A small multi-label image tagger, trained from scratch.
Model: 6.16M parameters, 32-pixel images, norm batchnorm, widths [64, 112, 192, 336].
Training: normuon at rate 0.0043, batches of 64.
Rows from block 2 of a small multi-label image tagger, named by matrix and row number. Rows with one number belong to one channel. Each number is 500 + 25 x the weight over its row's rms, rounded and kept within 0 to 999. All counts start at 0. Numbers have three digits each.
Before each channel's rows are labels from the 100 images, of 14976, where the channel reaches its highest value: "responds to" is what is common among them. Only what is clearly more common there than usual is listed. The data: pen-drawn characters of a made-up script with 800 signs.
# convs0: first 3x3 conv, stride 2 (model.blocks.2.convs.0.weight, 112x64x3x3, each kernel summed), inputs 0-63
# convs1: second 3x3 conv (model.blocks.2.convs.1.weight, 112x112x3x3, transposed, each kernel summed), outputs 0-111

responds to: thin pen
convs0.58:549504507427505467523485523499535553509478497514475535479490507488482496487500510508499499519456446499491537502486511526492472479486444453522473508476517523481522519504488482525496511468508531
convs1.58:497508488507540443499514493480465498452518496496459514507522530506550470450480512478510484480476504518479492493501510507501517500433484488459468497497488523549504527519528515498558505537488503544435492505474493509497540524464524525456483526492472495529515499526483532498450479480490498508519530454514502515509538478516521516505480514490

responds to: thin pen
convs0.9:481514515516491450532462533503540513516521484496498527505488509527516510482527523502494521497496506519493426538483467505540498470496545534478460463507509529498526544539522494509483533517519512
convs1.9:504490432459478478477530483503477493491486502531510509491493519504518497498471495490528519487519499483476569527501490482508522523451512471512523517504466485516513488506484470488522531459524493508500448490537493483474478528455511493524458526484439510525452532478479494490495477502515466486503493496508523560530513502474475504538452517549

responds to: thin pen
convs0.79:463486474536522473526492535503489445496488521492486515510481511523489465545517573523501523486487496517475502496453513515508509484512537530513483501554530528483460513496514496499503453476507530
convs1.79:509489496518488494521537476492485479476503486471476490493474502538508471478456488444537505520487479492483499488552469518515511486505488490544493465469484479492504487451485462478520511533453519494522487474518462485537520515535540543461506558471502519505493530472440465506499507498496501502524488466526498476532516453498490490531484453516

responds to: thin pen
convs0.74:511512498533524530498465509531492464490497527527503454529513489509485514536474508484463553517541514535509516539486519487532517477497477521539503506500527521489488501486551547519519551536510486
convs1.74:469488484472487535509474499508512485535493493508476494521473514507447513505517516493535474501467501480498499520480520536533446503551520543550542482497519466486541506509502518494493486508511535508504523512525512502514579514472480521487448517504504473474491456469529477553490463507524478459497514498560511466528477496507495496491501472504

responds to: thick pen
convs0.47:498483502557475538485500493468518527478492484502504494531506496471516516492495495485503517456496482536529476516518534489553527482466496526457496455465484462476494440493494493454502532481506470
convs1.47:498510493508496494473524511490471490510568539471507484478460492481549524478511468479509497460500510522506463494513476463514533445494514473481500484534497482540472447467455503473483483487540445508505478483461511487494525529487511511509533484489504497502448504526513523550462500494556534517501503450498526488478508503493536490492484497489

responds to: thin pen; dark on light
convs0.64:502512484509493423482480493518463512471487496503495449486496489533507480485558452496509529509533486513521505502477465521520460526469516501479500498565509505504530489509529505460503523482485467
convs1.64:437542527476558469494515474490498498497501485494467512500459470527473511479469497509541537429463517479476529528493536476460481491436507500483489518463511522520511512502556518499496484499487502508501484513471513492474494485493556544490505472517513489464473523512515501486481479464475522476517496506518503472481484441500524510491500520490

responds to: thick pen
convs0.22:455472515449466503491499463508539533489507524469485547500479476500509517519501475492561528524505532488514507500533542477497485471496497523474538502467485545501494526484529517520462526484499471
convs1.22:516488511528510462476523549499490491520532521495502526473501504466521531486518553489451473463534488510507492501466496505473514483476490517521509538514522523518497498472487466462505529514522487534496486467448517534521509553515492462497494503467451516542560496506487531528493524518444486470490459487485473488470534516469500484510526507478

responds to: thin pen
convs0.89:523525511490503477516497493521495524540516493510482512474466492516478471515496504509504505452480484483520512471503475517504479471526445487471520558500540529492508563502487502435485485508487559
convs1.89:485496472517528470504517481501489505471457507461469491551503522475547496463524512539507497502512483507521481499501500527463511520430495472465459506490533514532480534511546490490538483527466557518462508467481489509491549480498530480481489507486502490508483505526471540480510531507461504502486469511521499479451487432511502473501484493507

responds to: thin pen; dark on light
convs0.4:515489503475459494532487493488505489491496506470613526520480501498519458496537486516528466496501473474473462518521501480526488458521511507473487511469530498472516497516506490508527529510483481
convs1.4:515489479578486539494473543533491461494509499471513489467477489505513506473481430499531486519477499517486493527529531484490511543468509501519426499508488498454503536505468513523485489463491521462483488494512524480516504486489499499493511490478499516498529525520509499535509470502587470489522475500524505510516490468535466477503476517525

responds to: thin pen
convs0.108:469473518464487475501482491494476490459510502507466456479526511468496518534494490483458540527489473485526531508526559528494512478486506512518537483516542449527495460466503504524482492540498501
convs1.108:501527477512482501508517510519461512534497490478458497496473497523513511466452519470488505512499471510492452455512492508502483493513503526541463504529521502508521483479485507451506531503456556488483462519536521510530457504495506489482528491504504495479542511504526494487511502516475431484540518494506503475507458472427509468496549554510

responds to: thick pen
convs0.61:544465498504450517483460471525462490463511502492553521488501516525487539529469476456538541509530505515460508487506505483505488496520505500482548512522495462533529521505481534483517471495504499
convs1.61:514471489502444507532464470524513505542497526469496514511459521498531521495504448497544473477479511466465485522498496522502470493525510501537529491506518500514508507472489506541494459531535520505513521499472524478478535513494474461472537525503495482517560508500513472557454509512458475480489509463502469465468466498527449490508513510520

responds to: thin pen
convs0.29:542504513515506510483482514499531546479517514470467538500488514458501525498480498484501547530527500484531533508528510480514515525490490497484542456505519472521483540489480538515565484478533541
convs1.29:497514484527513463523516523491501505520523455510494529505468511462497522525499531494534486498462492516467483484457467517508480506513509498507472482521569464531519522532493538476485501536559509562497487511497503496469502558537476487502474497477492455501513500476485519534506529528480448521483534490509520483524507521471527501467550503474

responds to: thick pen
convs0.39:511496487501524509484539501512480494466492490502510462517533464519495512461454485484501490513557525474476546523512514496479504572522496541529504538436483479484506467505521501520501510514519505
convs1.39:458464518487492492506489470518492529492477467453494492477488472500506512522498534503478458472513482507520485455525484510583477505550519485528470489475485514462488503519492496519503487518497487496500516489491460461515498525480489455518484524482470429470497497490516541503528486509526482489505460512501493459475468518448480481445532518490

responds to: thin pen
convs0.101:526479494498489524509517506556522552483506511502524546479501510458500572487491523515481509479467516497519531535501512512521484443478456474485514479484515532489507456487538523488492524508517491
convs1.101:528532510525508463536537506495510469501555502532481543497537521484509459426509539473512506506486498488509498502450502490465513467543523496520515475548487523497475542516504483489525500512521480508487482493494519510488507518474502487489513505472520515533528506508477516533475485482406540493522506515501463536507514511502542534506489523504

responds to: dark on light; thin pen
convs0.16:480471474494480466518472457521542525467498492478461499489514502507481472502473459471467502471483526450523486491541454493488500478488522502498512440525479483452495466488485504499466499513489467
convs1.16:507502492514487456486521485496472497546499483515498504468480541502530476527512503480511505483501458453490475462527452503485492501450537473538473525495506479526497499505500489507471427501487515448520492497483470476499490487505501477507496494476495425442508441499476497509490529509464528513499487466528529471493476463501488492523449492503